From a checkpoint of a small image classifier.
Model: 12.7M parameters, 48-pixel images, arch vit, activation gelu, patch size [8, 8], width 256.
Data: trained on histories of elementary cellular automata, time running down, 295000 training examples, 1.1 epochs.
Rows from block 3 of a small image classifier, named by matrix and row number. Rows with one number belong to one neuron. Each number is 500 + 40 x the weight over its row's rms, rounded and kept within 0 to 999. All counts start at 0. Numbers have three digits each.
Before each neuron's rows are labels from the 100 images, of 14976, where the neuron reaches its highest value: "top examples" is what is common among them. Only what is clearly more common there than usual is listed. The data: histories of elementary cellular automata, time running down. In brackets: how many of the 100, against the usual share in percent.
# fc1: MLP up (model.blocks.3.mlp.fc1.weight, 1536x256), inputs 0-63
# fc2: MLP down (model.blocks.3.mlp.fc2.weight, 256x1536, transposed), outputs 0-63

top examples: 100 turns on (78 vs 50.2)
fc1.16:546522508484485544500547446541448443434461502442490471537509502491490464468512570475495566531456527412480495502524491545475488484531478539470443488437469519479512449465565541515505498417460514
fc2.16:557517514573466445475487425478432494495537500487455479594512568479530447473538507530501545572464535494496481371517462493494467494488487524515525632483459517613526482339519595506499491541470464

top examples: 000 turns on (91 vs 50.1); 100 turns on (85 vs 50.2); 001 turns on (75 vs 49.9)
fc1.345:466486518442474557395481449536518498508482471492501455473516571486478432512549490515497462469606414534454484512470544522514482486483537513464468469503532409514544437497505433502514415526416563
fc2.345:480504499523508486497520443484480514531471488500545465570511480491555500506360490563552556517473487454532463366536508497526482523545589528446443526482541502472525453525475477510490470542518460

top examples: 100 turns on (90 vs 50.2); 110 turns on (88 vs 50.3); 101 turns on (87 vs 49.4)
fc1.315:463517480479497542491452488547510459467515501519455432457591444524525573436497567512551443512494494483418463437432471513496497436565489460487508482495500574454512472480572449528460528479503532
fc2.315:473528500568477495534451514445555511513517495534527512494543528510491496494461502504472453464496436501503534569503491508578495521453515495483480476478568518540519507544511460498502496670482485

top examples: 100 turns on (83 vs 50.2); large cells (74 vs 39.9)
fc1.431:492498503421535571511482465556452478429464532504493513484540495462468523514541513422477493526526515509504477450519529511593533510569474497450444483506453516458507512536491554461506534381512497
fc2.431:543557502541471424521454514474518519528471484513451522431480514500537482507529521516443489515549491521655485492515569474476527503506538498521523526525538492505526536538482523480482486532480510

top examples: 010 turns on (99 vs 50.4); 000 turns on (94 vs 50.1); large cells (71 vs 39.9)
fc1.69:502502537436539551458487483533511518581452517528494497450495485528524459498541498490527472445541455520504450520422507476549521498492557468456565477533516452447464513485537493538577452562503609
fc2.69:504489505563456503493522381531527510480489496493509510591513496490505503504445505526524525489494512490483502329524523487529486511551429520476480508495475496572517460480509555508490516537500483

top examples: 110 turns on (91 vs 50.3); 010 turns on (81 vs 50.4)
fc1.636:499537526430459578488488518514454478481472524507506507456476494491534558469509494470525501497480514478454497513480473470462519462511490471489509506575509542478555459526570500522561490521477590
fc2.636:514490477482397500506505498468478501492561450510525509553509508530589512507421526465499500494495548505530479458503500516512482500528490541496461442496496517536484431506547360467495488523470473

top examples: large cells (70 vs 39.9)
fc1.94:515482564501447407483477453489432463476526504469468510499502495415543566447392498452511497497492463469478494482542501541539478398525485462454508509470483515495499510413425504546466558479461468
fc2.94:508501498609510515490681425462532489503533486492499513664483561506519494510462550493478562468497515503547525532493483480481486524503526506519477461513554494518516513539492541498509499518468503

top examples: 001 turns on (100 vs 49.9); 110 turns on (96 vs 50.3); 011 turns on (79 vs 51.1)
fc1.454:464572527434553557507487505462494475495502523461502459514571494515489496497531453546571444525556494476440588472518544483575432538466495474520534528488501467470475409469494507563598459490465531
fc2.454:437514478407469485516543512618515493475501500476542641521502464470484552619511420509499505580549515523480518517496547621495483539490473472457474492501487476498510405488482478506409510449552488

top examples: 100 turns on (85 vs 50.2); large cells (83 vs 39.9); 110 turns on (82 vs 50.3); 101 turns on (81 vs 49.4)
fc1.553:549533512482432533453516473516397480526499525488524485531519527511514506458399541478547531527465487485444480509430537565525493449518482507474439502477510480454493476468537456511501525473455520
fc2.553:580428492854496440491530497521504515509505485507528560494492509506522474512497480507502493472480458537538515525501463517493495507495526500542512509502443460456500551496483462502490496517509488

top examples: 101 turns on (78 vs 49.4); 000 turns on (76 vs 50.1)
fc1.655:518549489466490451486532494513464500563514557494447514463522501496488512470410533461486465443491500482506438515521543491570477463535499438518486478441516472499489457518476464508513457478425471
fc2.655:455483495405536527539545540475462491466508481512514494498481515473547478468495587512491508555509499473599547565487549506478505529428351499560553486515440531491506477483513474524493525513464521

top examples: 111 turns on (92 vs 50); large cells (70 vs 39.9)
fc1.712:469434476482527511491451396549516455461500467482509428499548528502482476487530529505534510528550541520435448455538512539541514435497515568476452456500416475492478487494524551500456527430492531
fc2.712:548510492463538514507386534485543493533548522500450352468464467528515492447549480546488511490532538520473487509454453490547533486530407495537501497493472512529493486576503540514521515492551538

top examples: 111 turns on (100 vs 50); 110 turns on (93 vs 50.3); large cells (77 vs 39.9); 100 turns on (77 vs 50.2)
fc1.709:486518507489527546563515494518485452483492553490484485531557450457471496497491505461489463520530475452473516492495462487467501423494503453513567502492385556521501563427509453571573498506514485
fc2.709:515532505534465465486460429537498547488461501543449506505540553485467463503493486510517523472502547527534657442514544486495482515429546499437521640503536485358482469506512476449521499550482471

top examples: 111 turns on (93 vs 50)
fc1.339:535500439504503555479450462501521498480457510551585482499524476461501503516571484426528479496534462455483453457485439494463455449491562493554507556487432517463376475470577535479507410491468549
fc2.339:519507508488606529497504525488500379482490548520479531482518501501490504465545522483466501570477507532467574670498479527442507506540498496566502499483492504403495501561500424515498490492530507

top examples: 000 turns on (80 vs 50.1)
fc1.83:466446442424483506466533445471481552541516460494556454464508500518503539493454507505564468497432523444492509461500481517542490515501542481494476508520501496451491543483535544509498535449512477
fc2.83:600427506472533524515503536579504521465492489481539477442488491504505553564516471546479493371540500466533499484509540538505522513508518509542501423491512520405487524499484431483490509489496446

top examples: large cells (74 vs 39.9)
fc1.457:477496445432429561460471439541542478441488470537503480556595520477470572537529561471515530493496460435498502519473490458484392479504506521495491477513487523448537470529519543481485495477435492
fc2.457:529471488477490494513524594562455569472515531480382655520489500495546475510557523524483506465525617528468511459504458497492511512518528506511525548472564542433441394535512466475498474524672450

top examples: 100 turns on (79 vs 50.2); large cells (65 vs 39.9)
fc1.746:458517480297504559492521492543439564485477506464494519473508513463524517478519519430516450510505521514451449468478552521512579494520512484461502480497500527378460490473495498466509477395500504
fc2.746:513535491477519460506491614477518599496546460531439459304479491497529513508479537540496480485501449507427476399495494483497535494498556509439517460491403497461481519480513632513472536493561511

top examples: 110 turns on (96 vs 50.3); 100 turns on (95 vs 50.2); 111 turns on (87 vs 50); large cells (70 vs 39.9)
fc1.762:503470512459494490484493459506487464547483586499466492457535498478435483490495513532483445520630482569467531443414470462558506437505472476459507493464457530529485461473510502576510432521449524
fc2.762:505470493266611513485452552464556515466471491475449499491505550512482477531466508494500528490544531487575478473493526472510474494533459519538508464507507470492516427527504633487494546456488483

top examples: 111 turns on (97 vs 50); large cells (89 vs 39.9)
fc1.210:514451506479491487483473512513490501553484550581488515504578479464509524452496462499512434472498496420503437488475482491534483497479500419528495587461484509541450537462567445530522504545505504
fc2.210:513505523433493498485296494454482549504489501525480498458552536494516494491481513513492487497485496465545547530493558491508501491478422465497505612494503506634502721439522559512505518560470513

top examples: 000 turns on (94 vs 50.1); large cells (84 vs 39.9)
fc1.232:509437573503500498532556506497445513512468503434584516514497431474570534523475527546518493485522485443428430444417480483471498514492516494470494504450553496490498542418465547579516519502454569
fc2.232:625497499486372417512428487506493561487490498519520530436499524507515530484523496524486491291545482482443313466507430463487482505549534509497498475504556491502512465487512523488491494508592477

top examples: 001 turns on (88 vs 49.9)
fc1.522:540479479519480487438471463418465523542487470587509527506560483356464523446448507460519456439507494487476506495472485469517503475442516443505480541443532494551501493497530478553476401518465478
fc2.522:526548476583528524485523446442445473484520510442585385492487541549494451503524519477508505604465490545505496501495497529485460521514520513508472493479502512461510536519503463449486459506489512

top examples: 000 turns on (100 vs 50.1); large cells (90 vs 39.9)
fc1.439:579461505455486577521472509535467461465500491458567438534479439486512485452449508545549538498511512420411457505461529503459500534608450530454488442481488554509514455523485469575499549440519543
fc2.439:595587475564460473520491526467490491517517561475537550491499504561518494501482555531470488589510494503456522490504487522500497494494500497539502512411405514549549563464538437510445505505471517

top examples: 000 turns on (96 vs 50.1); 101 turns on (85 vs 49.4); 100 turns on (83 vs 50.2); 110 turns on (79 vs 50.3)
fc1.204:547560515477452489467536506524442475533427515492451502567547491504494467435483599492587562493542513479463503506425577478470488466509521481447416517494499448488535438487509570468541498521465497
fc2.204:488494512508515501495645560523514504506538495471516529481487512489520501496746491545479533474500476497542368435497397496521478486453386488493529507512509489521493513507495509496504521435542502

top examples: 000 turns on (76 vs 50.1)
fc1.408:567572481492444575459520476483470494504506461471526427580497484517514473495507567388538549558475564379502528513556446529473438481438515526519438523477476473519479465496541491487550529473447486
fc2.408:466491504527546493491466489487501501469518531486424500523515530463510452487524508503488515530511529521499485501516490497496494508504486497523502708521442553515510508480503516491495491498517464

top examples: 110 turns on (100 vs 50.3); 011 turns on (97 vs 51.1); 111 turns on (87 vs 50)
fc1.144:514497474491514457585506417462496456473437506461531519475514487464491553489467456411487526496469463440545544476497480444510497468462489479525497510485513497471487456439585517504620509460509525
fc2.144:483488516578487502484452473459596574487498481537514526497458509508522531525488489458522486529495547479627418677515476505482500507496510472524481550516432492483495553519500500486507511624519486

top examples: 111 turns on (93 vs 50); 110 turns on (93 vs 50.3); 011 turns on (79 vs 51.1)
fc1.81:470542511468494499473465475502509472466510510459423511457548459399494524389486581442515494508486481531420589492513514512486500480523509452555452534485464587505509450519512502560516471438475511
fc2.81:470522500306519503511472466508495495490543507488501472491524537491470489542510483502499488504503529540447583444508642505512465465481496490444499532523595486373510487510500401484499519475518498

top examples: 001 turns on (89 vs 49.9); 100 turns on (78 vs 50.2); large cells (72 vs 39.9)
fc1.423:565479513403480529452523459525525542506446458556477506438499504466487516489433492456521425465469469474481506471429486561571596519507502507505477436467490518445535537494557457478566502471478539
fc2.423:591623503467443498501513517536496502502507517495321466471502489461505561516523502546485491458479494484469474475490520451501505498504499503534502573486474519514493493510508564492495509504523473

top examples: 111 turns on (99 vs 50)
fc1.26:529484549564470448532429473466453527496506482509503495538549528428455570513464465460487466534572505473458410473554503465543501415442484483506575537467545512544468482415474496481442492464514502
fc2.26:493502529787479486490492453530520484491510487540519523597529506502490498502521460473479488520492506518487504628506531491473482506532451503504494495518470486557507517491486507505496512523507495

top examples: 000 turns on (94 vs 50.1); large cells (93 vs 39.9); 011 turns on (83 vs 51.1)
fc1.475:493465488447500563521540469548473490467566526513514459476513453519534563504507464491515543484492529461484461485495537499558503543483554474455542467465474559421454487502469514491486447466483487
fc2.475:535498493802430475527566590497472570511487506489522574523464467513499528509429539511498526494488469496680488584486514506453509484501543495496487479524519479488483579523526483475483530523533463

top examples: 111 turns on (100 vs 50); 110 turns on (100 vs 50.3); 011 turns on (94 vs 51.1)
fc1.19:496548494423455539505498507475394487489512505475485475554508422487515481476496519504507547506514516470420527480494514553480535479492489484499495510491462511503514488448543423558501464509475573
fc2.19:506508504513473495499492496524499502481522490508482517496497532500474497515453508512498507505498522513576595502501510486498467502497468492469465516500524490462489481521520470467498501527483480

top examples: 111 turns on (84 vs 50); 110 turns on (84 vs 50.3); 011 turns on (82 vs 51.1); large cells (77 vs 39.9)
fc1.29:515507554489508471508544492459381495485464513484483504470538439426504523444462540508541515465523512538404510476451465446471499515530562412508489557485510585446466489497516538503498463450502462
fc2.29:485487503330478494518597518522452594514503494458378579549471538507521482476445523511525514473488484495727538496500554513537504507493471539491514497496602497652508583469507579497505465563459499

top examples: 100 turns on (80 vs 50.2)
fc1.115:609519515475482532462477465520520442496472494484497438522507504539508443487498577430516509548440519401460456513478528505508447471526464545474455473454510476492479454478523508492499516424522479
fc2.115:559478501598402462495518543529486488514520515477401552515489481469511507455518492537504512450524572485492516458487506508492509513521485502411506509510521495503508491504510559507500496509527536

top examples: 011 turns on (88 vs 51.1); large cells (82 vs 39.9); 001 turns on (75 vs 49.9)
fc1.67:581494552495494507525434482505425525461486504438478506464517455458506565433394470467466432525564523453494505495523517534608483491495468480486590505496510561497424515491491490546474548474518404
fc2.67:474497494661521484496743432486580486497523491514525498538491521502488481504453518474479540497498501504484520501494454507465508522559510497521473468509439494524507523538489519509509500496500497

top examples: 001 turns on (77 vs 49.9)
fc1.342:480448460485474478515530423491513524570455457581478589481492537445468544540451575447494507488483522338495419517498450574518522455473542426483524491492547502524506510467509511503528553472475513
fc2.342:557472477496433540506430537470481633581508508533481525538489471489531544512487498457498497506536571480484552486491396477513500518482496494605516551512540546472479521506471529511503510526533504

top examples: dense start (69 vs 28.9)
fc1.349:463477441482512465470567483501480509485503493505494506530514482447525529461504525435557537541509544452428461446480461540501497482547462521459442482460476473413508471468559542486495512422488511
fc2.349:464493522436512478505534426540603468533520485508421443495553498499515530449488501488502504455496527490436545490485562502482490541470475462444494536509468517494539531533487490547512467515495519

top examples: 011 turns on (90 vs 51.1)
fc1.657:514488516441478488486488504519554444526489528535512533468587441460468483469515517494495395488530430466437512505446471514491495496502504458499503493439465512522462454512551474550497392539498547
fc2.657:539534512519506448475477488510512501522497488531712501511511507479494496488558349503515494460504494474480521492498486491492500508499541498462486510485556427471513566496487539498483505495490455

top examples: 111 turns on (100 vs 50); large cells (75 vs 39.9)
fc1.206:490460517502499604470505455540448453514438507454524414518501534487469524471500489480508533483550513391463491434523488524560485461484513512455529514507496526516490514388591493491499479458491515
fc2.206:490507525579524483495451491503490546509457503502458548568479557486468491496452468515512492526503468528581497592502486503486525506448506489496516597498385493453496520337512538501518495484392537

top examples: 001 turns on (92 vs 49.9); 000 turns on (86 vs 50.1); 011 turns on (78 vs 51.1)
fc1.314:499455515445370500488448444475519503554520459524529543533522422489453492487517510495546511456509508435463510512515454568492457480440567499524539494483499510511426523513470536515446455536482466
fc2.314:486491520491574362511466520465524423544487503511544447443501510507537529478517521490483528471513454518479490498492490509519506471470499497548500490440452481560514551506474410516501543468516510

top examples: 110 turns on (100 vs 50.3); 111 turns on (98 vs 50); large cells (82 vs 39.9)
fc1.668:480462451446512515583570518525474414476551479453509410506556448535515483553496491504450481464535526508403523453394471494511498486503519512482507464462489538490481513471470451504482466485521464
fc2.668:479510522499511482487495369525511611512505523527454509478577541469423451479431472587557504471501471541502421466520493485544450529459613429452551582494510517408494532504501511482539415543457500

top examples: 011 turns on (85 vs 51.1)
fc1.74:485478495507476510447457518472519466589509538589544511490563435426455529466514493484589513442533435388467469495503472512480503535485521449545549489418526519509441509486572486543461439501487580
fc2.74:537509500557532505482478514529499452479451510482550422453504472522529498489485476538524511557509502506507534510428509502468490482488546522473482550454476495447520564595511554502559516510488496

top examples: 011 turns on (77 vs 51.1)
fc1.330:474543519499507553493466488462494415518448538499526520520527507494482565468563483458485506543465496447501575530577522509465502521516480517500498541471425546526501529498487491514552425542475521
fc2.330:498495492521481491492402442488602495489539482506543456441508532509575512515494513476477503492499508485523330384507495504500488532506565521490461464503517497511503520575496496476496509521498478

top examples: large cells (88 vs 39.9); 011 turns on (88 vs 51.1)
fc1.705:410530458531548476547478489489446555493483510418487476510500522445484521418531487533502471560560418525417478418481477519570460506381461457479577553520455541481474501470469528538500524430494524
fc2.705:457469514539518444526479520546585496544481517510516523448520560485513462516434494560493556517490477506541358559544448502480439530517573537484539562478522491489488544527499486509497453514465498

top examples: 000 turns on (90 vs 50.1); 010 turns on (77 vs 50.4)
fc1.316:579541440515466506442437497465506490508459516509560490515445494517517507465462595467549524552501506478512538491519451539450461477571531499504433508421506467497502450544585412502560559529438494
fc2.316:431481484566554436543494503497500487500514512518461540526504469485493518543494470478465514531492518462473455487526474481493511504476486492501508679557440524545485517473468544515482515499593535

top examples: large cells (71 vs 39.9)
fc1.754:464533560446402454461503462486466463430467568527477483499582476482469530448457570505544516506500496500483489517453528534455470407536544434491526488510441511416507492493609499524491506494439496
fc2.754:499506489614498469529581602517520506534596467425501536491485469478547502487565486540457503519467489463491494537469427504538496529474417482527469468510540521489493481518486569476469501449536484

top examples: 001 turns on (84 vs 49.9); 011 turns on (81 vs 51.1); 111 turns on (80 vs 50); 010 turns on (76 vs 50.4)
fc1.82:510529533491488491429498495428469520548446567566539530546527484400513493388527547494566500438493454445484495498499491529533511458514512436495500433510501492518489501511514479567510411491447527
fc2.82:508502504655536506491524518434505483485487501493525482395467528504471498502519488502499507539502476503561517523461485500485489510506490506507510488491470492481512509574514516493510495508488497

top examples: 111 turns on (76 vs 50); large cells (71 vs 39.9)
fc1.121:539484484426477530545489483462394504518478519575474456508519451406465526502464542474538450455529515472382447514475546468537486427515520486468525502483539487521496492476572523479524495514440520
fc2.121:586423517420493492510514505514513487496442498469516467461513477458529554490443459485496480415550483563463488554474573469509534533533545506464510454516571516509502469515446469509493498480542449

top examples: 101 turns on (96 vs 49.4); large cells (95 vs 39.9); 000 turns on (80 vs 50.1)
fc1.377:466463421471482514453511434487531471502553472495553397448571511537544465459486558472492479439522503534457479435478527523498429482519561493485547489454570526458483455492485476495511426503479520
fc2.377:513481491534452555525476466508462473515482504471507465467525572482504496463470541473509495527481496450458476422496551500555474486486518504463533473480565487510507519457548484495483496534446468

top examples: 110 turns on (83 vs 50.3); 011 turns on (82 vs 51.1); 010 turns on (78 vs 50.4)
fc1.125:455474509525533577555450473446498430498463482530465501538509517463459526469532522460473454508427428465515479534518487454567542479475442548530527477389472537493507494498528453454537452495548534
fc2.125:479492506640404491496564488461521573497523454501520548445462484513545532532463460481499470430497499489617505517498440557511508523497546498513499516524515498469461595530494424505513498563595461

top examples: 000 turns on (100 vs 50.1)
fc1.252:591508489445476485493534471443510477462460495509541488444569521477455527545482564453501483519491511501509479489556516534473443443497503499522506544487493447460495478455524499478472485500437502
fc2.252:530485488668534500536444514508450476495469509478542529544418527480527523473511527508510517557542467414584460552495516489485512553471453492512534424517520507550507488522499558533474525523469528

top examples: 100 turns on (98 vs 50.2)
fc1.73:520538469471518514482466506524494477480518477531484465539565422496484551420527539500571516529522501472455532483429495473487491453571508502487501474462482540423477447513582517560465509495459540
fc2.73:467507540391487514461503512482495424482504497483473526457522576501533531505511523436468493414527494470475545550511485509505478511501475489448503464518580503445499491587441413488555505542533475

top examples: dense start (67 vs 28.9)
fc1.663:556485498477481511515482476499512504534487477493553506514585523437506543398445504589544513480521503432443402423500480452449482446517538475445487468453539448472515509441559520505470555452461491
fc2.663:535480502494474510504538516568498504496494484488550509379490577514541523506484502518500502476496529489499361574480532491499505517524539561484481441502542484523502493511488299505492591493524483

top examples: 001 turns on (81 vs 49.9); 011 turns on (80 vs 51.1)
fc1.451:557518495513401448484470465417434533531491480549493550513485495469486518507449554439506487497448547410496536549544457591507504464531524477532483496400525471514501490458532441533492523534430444
fc2.451:501506492494496484510451511471482546513539511497481525473433472504500498500249504487522507498499505507464481491509461495501502517471620338508495537501529523484493544525505458489495490603498504

top examples: 110 turns on (88 vs 50.3); 101 turns on (77 vs 49.4)
fc1.157:542531525467473535489512505469487525549460492537541551488462485481401488527496552407533505487438448432510458497509466488484485441557518475457467508417520521433506484433588521485532502486456556
fc2.157:479463486422502505525488501409544483484525471519454522404609460533521489520456518506496501462508502472588400548511458515490508504495439467546467557506553519562520545519524470515476567471492465

top examples: 011 turns on (95 vs 51.1); 111 turns on (82 vs 50); 110 turns on (80 vs 50.3); large cells (73 vs 39.9)
fc1.731:475529501424471431512539424459472517477495471455468470462501421481580529468472556405575392544538510466475535499485536517426482487518512468512536499556450533461517408502542503495554476469502466
fc2.731:502473516477494526482506511506521483481502498502524512491507531517459511509482510486488511488491503499511488564496537493505492531652384521513492474507504482480513510458491488489519501486488503

top examples: 111 turns on (94 vs 50); 110 turns on (88 vs 50.3); large cells (76 vs 39.9)
fc1.456:500488557504546501540459470552463444534503593469482425559577435472487563501566541473487443500435467399462463465490490481526461456504417470502566528483494528515480449462494461552526531465517493
fc2.456:557458470409496559507397487508513477529520497558590447489478457515468503571455414475529479449454484498535501557541512469485489549470516516506463455506628517461501525545520553480495506513512529

top examples: 011 turns on (94 vs 51.1); 111 turns on (82 vs 50); large cells (71 vs 39.9)
fc1.195:523518404488486467511514477513426546506493518439457498506461406498530477414455561495517479523549534493401523496478526576487518500531482482516525440485538570539471530481499458612482453471528484
fc2.195:527485523444444545500427479487513435441480476542526496487550657518451506525449489490510495445465531528499521520526530492516450478497490516476473536512519464493496446486521446469505500528431476

top examples: large cells (93 vs 39.9)
fc1.542:501469434464542555531546463501540469465503514498523458463566492454486558517459532401516474550497550514456490486472508583557520501543439507497417483488469524486495468518518477513540504381532465
fc2.542:597515505446417508474476517470522530486483479481572483488482448526520494529477496538525516542538527514564447531529514465496491494629509494515487498494513463519502469649524577458483494503457488

top examples: 011 turns on (98 vs 51.1); 110 turns on (96 vs 50.3); 111 turns on (92 vs 50)
fc1.260:520515607506450506533478471440497509451462534500478502497536449403419507502496497471465499501521492441545519510559485379482474504454514494499508528475481525433507402512549527441527483513459530
fc2.260:508479501512485502497463502463547505491509486521512508320489479513532512513484496482509497458498502497918480489493446504497502507567550491517478499503486492491505542507512444500502491518531493

top examples: 011 turns on (92 vs 51.1); 111 turns on (78 vs 50); large cells (73 vs 39.9)
fc1.140:483486517503502436542553498506484483477465541451414487503504412464547482469482514517481527521553448521399555497490516535570503432471496454541529538477501603488473440476528497580497512457549519
fc2.140:479482508514484492514361435501590467480517501553498483414601552499447500523440497490459503488511513511523601560527575510494483525510527525486500556501491492473493567596507443461487509591495494

top examples: 011 turns on (92 vs 51.1); large cells (77 vs 39.9)
fc1.385:487524511485502493501412388440504424495448506559498467527600496509431530514577489422518462524479514459479591509547441485484539430527480497531483555411525502398451420450549480469514450515482440
fc2.385:524496509699505510497524506528497483493513501521503524480483496511485514508530495475489506511493501491856609439498449480451485510547521483529497507507495498500503554517491473489492470504504491

top examples: 011 turns on (91 vs 51.1); 110 turns on (84 vs 50.3); large cells (68 vs 39.9)
fc1.562:505528487446483566497482520550435440482481586495523417521553454468486547496531502393482513509448486400444498526503438487515529496517454502499470468525493511511515464514468529551539506414496519
fc2.562:555532504409442532519418448490500513503455492486599481490495435543509511548460476463503478548518526449498473474540530482499553496529502512499453501505477516551528514455522549497455526489399525

top examples: 110 turns on (78 vs 50.3)
fc1.492:535534506465472514535478495567382466424501509520462470572498499456466536441470535512508529493463468474398499493510518467506498453526452486493487430523478568489497468443498521551542576451499485
fc2.492:470489513486458525524459510453551522505474489524468497406643391515512487513389517504413452503488487541509543574518553522500492503515550472519414532493543541477502554471511423495474470519484512

top examples: 101 turns on (85 vs 49.4); 100 turns on (79 vs 50.2)
fc1.428:551503476472486618494546510524477488447473532479531497518520502489545489521459578446525504517458551405487560512524539446468414433536505520499484446490562499477544447484543469494554522495481479
fc2.428:442508520526502487528544495561478464491522502465489529554535451447479536483548469498474526499492502495449447439552483505479515566537490469440461509523489530469488509506479522487480466428616488

top examples: 001 turns on (76 vs 49.9)
fc1.92:489487600459431527470495456440519493568508512586491531435508474471463525486511495440470429450493398410496501520550500567570492501465476490529521468490534508488480514515515460538555487483492547
fc2.92:455499476470461495519497532524513506547509547522416505581498496511469556504526520526454549507465498403500471525525538528462518562455431439480512531513523514490472516474560442504513521482451513

top examples: 011 turns on (87 vs 51.1); 111 turns on (85 vs 50); 110 turns on (79 vs 50.3); large cells (66 vs 39.9)
fc1.237:484532533474534535521488503489450486538486530489472510487535427461495510450473506481434460499494462484408465475481442538523518480506451417488518507471506572516485498449512543568591485468490530
fc2.237:606514490444459488490550440557504474392493521533459488489504486497489460467530476482528522494502527576559542590508517435493448516558493495481507548509582528448477364528501389466486503507496465

top examples: 011 turns on (94 vs 51.1); 111 turns on (92 vs 50)
fc1.418:496545521497445500536477491492478542486498528498479557509452495432495606470441547510555506506524463457450468459485422464485511471475496437539524516502515513446549470455587501536480540517464459
fc2.418:448483492557481534515516471509542524517486491508503519570504541513490502515490507475451508470511510512502489588509479480573490519435503518540493496505516492498500494518480579474496486554477503

top examples: 010 turns on (91 vs 50.4)
fc1.109:434548533355574577478499468505542516550516516529543406488522548507464489554508535509473425476568444497464485521416498492564538443507487471492529515468487497500529472482414525523503475511471549
fc2.109:527498496510487394493497451478459542494492489486453537553494506490506508498394470485519530508481500487433511394524558487511475512540495497447488574483520489546521478468489467514492511516499455

top examples: 001 turns on (89 vs 49.9)
fc1.302:451480480515439521446466485474507484532531508555581495540565490524479508509542546435526470514531445417485481466491485570521514462483514458594483513429455444491458482482548498593444460500473537
fc2.302:493522514581545487480483478426516466499515516516559413431513521532494474450570496478468456571490456498481507554497473560469528530509484492642534456503447419534506561578456450510500499525530511

top examples: large cells (92 vs 39.9); 111 turns on (82 vs 50)
fc1.43:548510446455480494490470504467469552535484468501463509507469446509487578495468498519550499432561488503409493461434517565504478559487495473477508496422523540473480462449582490530438466492469451
fc2.43:511471501410412526503546423617412503504435494447565504427500509508579513499504503485500506475502509495451424484496487497520514496476578548476495468490540484519483508476489482505499533485523500

top examples: large cells (72 vs 39.9)
fc1.40:587489457422442542503518481541500459532481510498508416473579508488529550540450580433483537511524563462510452433517515576509565496573512478519486491500543541472528479505513437516499526382529469
fc2.40:568520532528467581476497527507467549524493476485465510549505546486537493545510500555467498567527508504575533503522523446498416435561497488502474511508530439522517464576480534472512530541494503

top examples: 110 turns on (86 vs 50.3); 011 turns on (86 vs 51.1)
fc1.477:402475551488493507498447482445467457543492536516482424535510492486465521522519563500495488496508517347551491502478431472540541531455411512496470532489428567435447467421519514553481484473475444
fc2.477:502479512678498530491439431506528436493520495491613505480463528525488505520529492434478499495484514474754508428491488488513495511491455517514514474503496488523528620498487476477511499571493498

top examples: 010 turns on (84 vs 50.4); 111 turns on (79 vs 50); 011 turns on (77 vs 51.1)
fc1.642:457497570522495579501475485517471453546404552552518512527514523517411445515544411491486470540512445434548510500521473493481462473469483503523427480482436482473451488426516516486481458505488525
fc2.642:504507480608413472498542430459559533520505488510513458541488511501514498506389548497490499492492485512642491446533500533506499543528645485508457550487539499487508506523476476509486448538494458

top examples: 111 turns on (100 vs 50); large cells (67 vs 39.9); dense start (59 vs 28.9)
fc1.36:528498497455458609501476485511473500472455521457505490534520544499467527502433470518483519516536534490450466436520530461566440417463489478446509487419459528487497466421559487516540470482475465
fc2.36:495533490604492461504495425454458475514459504514494466681492546502462497480453527471520512531512506531464500532507623507452505524512508534504470463488493489485507437471514523516497463481431501

top examples: 011 turns on (100 vs 51.1); 000 turns on (88 vs 50.1); rule: rule 137 (28 vs 0.3)
fc1.487:417462507448529543506537515508514539573455540476505516515533479494497549514558583476462464485533440429530502463533591550603573506498509493517494490509524564521486486513477436530491513484467503
fc2.487:478496499496448536494574498568564480511515524573540536569461353497447531512556508448483529475511485472535445425500452486502505460486537453499474493545522502607485601508540541487486503507501522

top examples: 100 turns on (90 vs 50.2)
fc1.763:498490511478516606494490488541515495455483520541446468551501558459467529575450473515517426485390476486516443527529598478545534493505508517424458473456439534433533500491568521485475474485509469
fc2.763:500494504453512527505555514579525466497514495499530491510499520503487514513526503525476484502489491485476517461487512487512512515502430514495525468506461497534509491496485559494507493487510493

top examples: 100 turns on (96 vs 50.2); rule: rule 152 (28 vs 0.4)
fc1.334:473519524419448506452572407507478524514465465443454517454490420494474475413448539504572501546488528489403493464509507534504431502494509510453457533524496497423475513454524521539503537479501567
fc2.334:526489496517504522484549501414541482508545478472512506514505567483512490485539474516503508496500500506623521404492458500497478503492498511478517671522505478880510504532480587496517500510557501

top examples: 000 turns on (80 vs 50.1); 010 turns on (77 vs 50.4)
fc1.135:482468543388586549500515422529478446543503474519579453492496548423537496494465435398461469487469503423515526482524488511581498487504504486579456490509449450492518449501495472504594522473481546
fc2.135:515499496530440510505598612389491513499504503477438511417498475496540521501438546469485509477512498493519474613500508520493493529547507493529483492512602513172507570580519407465487494508479477

top examples: 000 turns on (87 vs 50.1); 101 turns on (79 vs 49.4); 100 turns on (78 vs 50.2); rule: rule 59 (28 vs 0.4)
fc1.139:501498489431456501479525528467445513517465486442487551476487443491466550422473554496587521423477486483491499497493527465505445487525465487521426427499495465480514460476570555545505452483497526
fc2.139:496435497382490523508539594542522509473507472481569495484526445508540493499555495526506506372531497528477447489461488507529504539491425524542463420505573507536491524495503467504489521384541515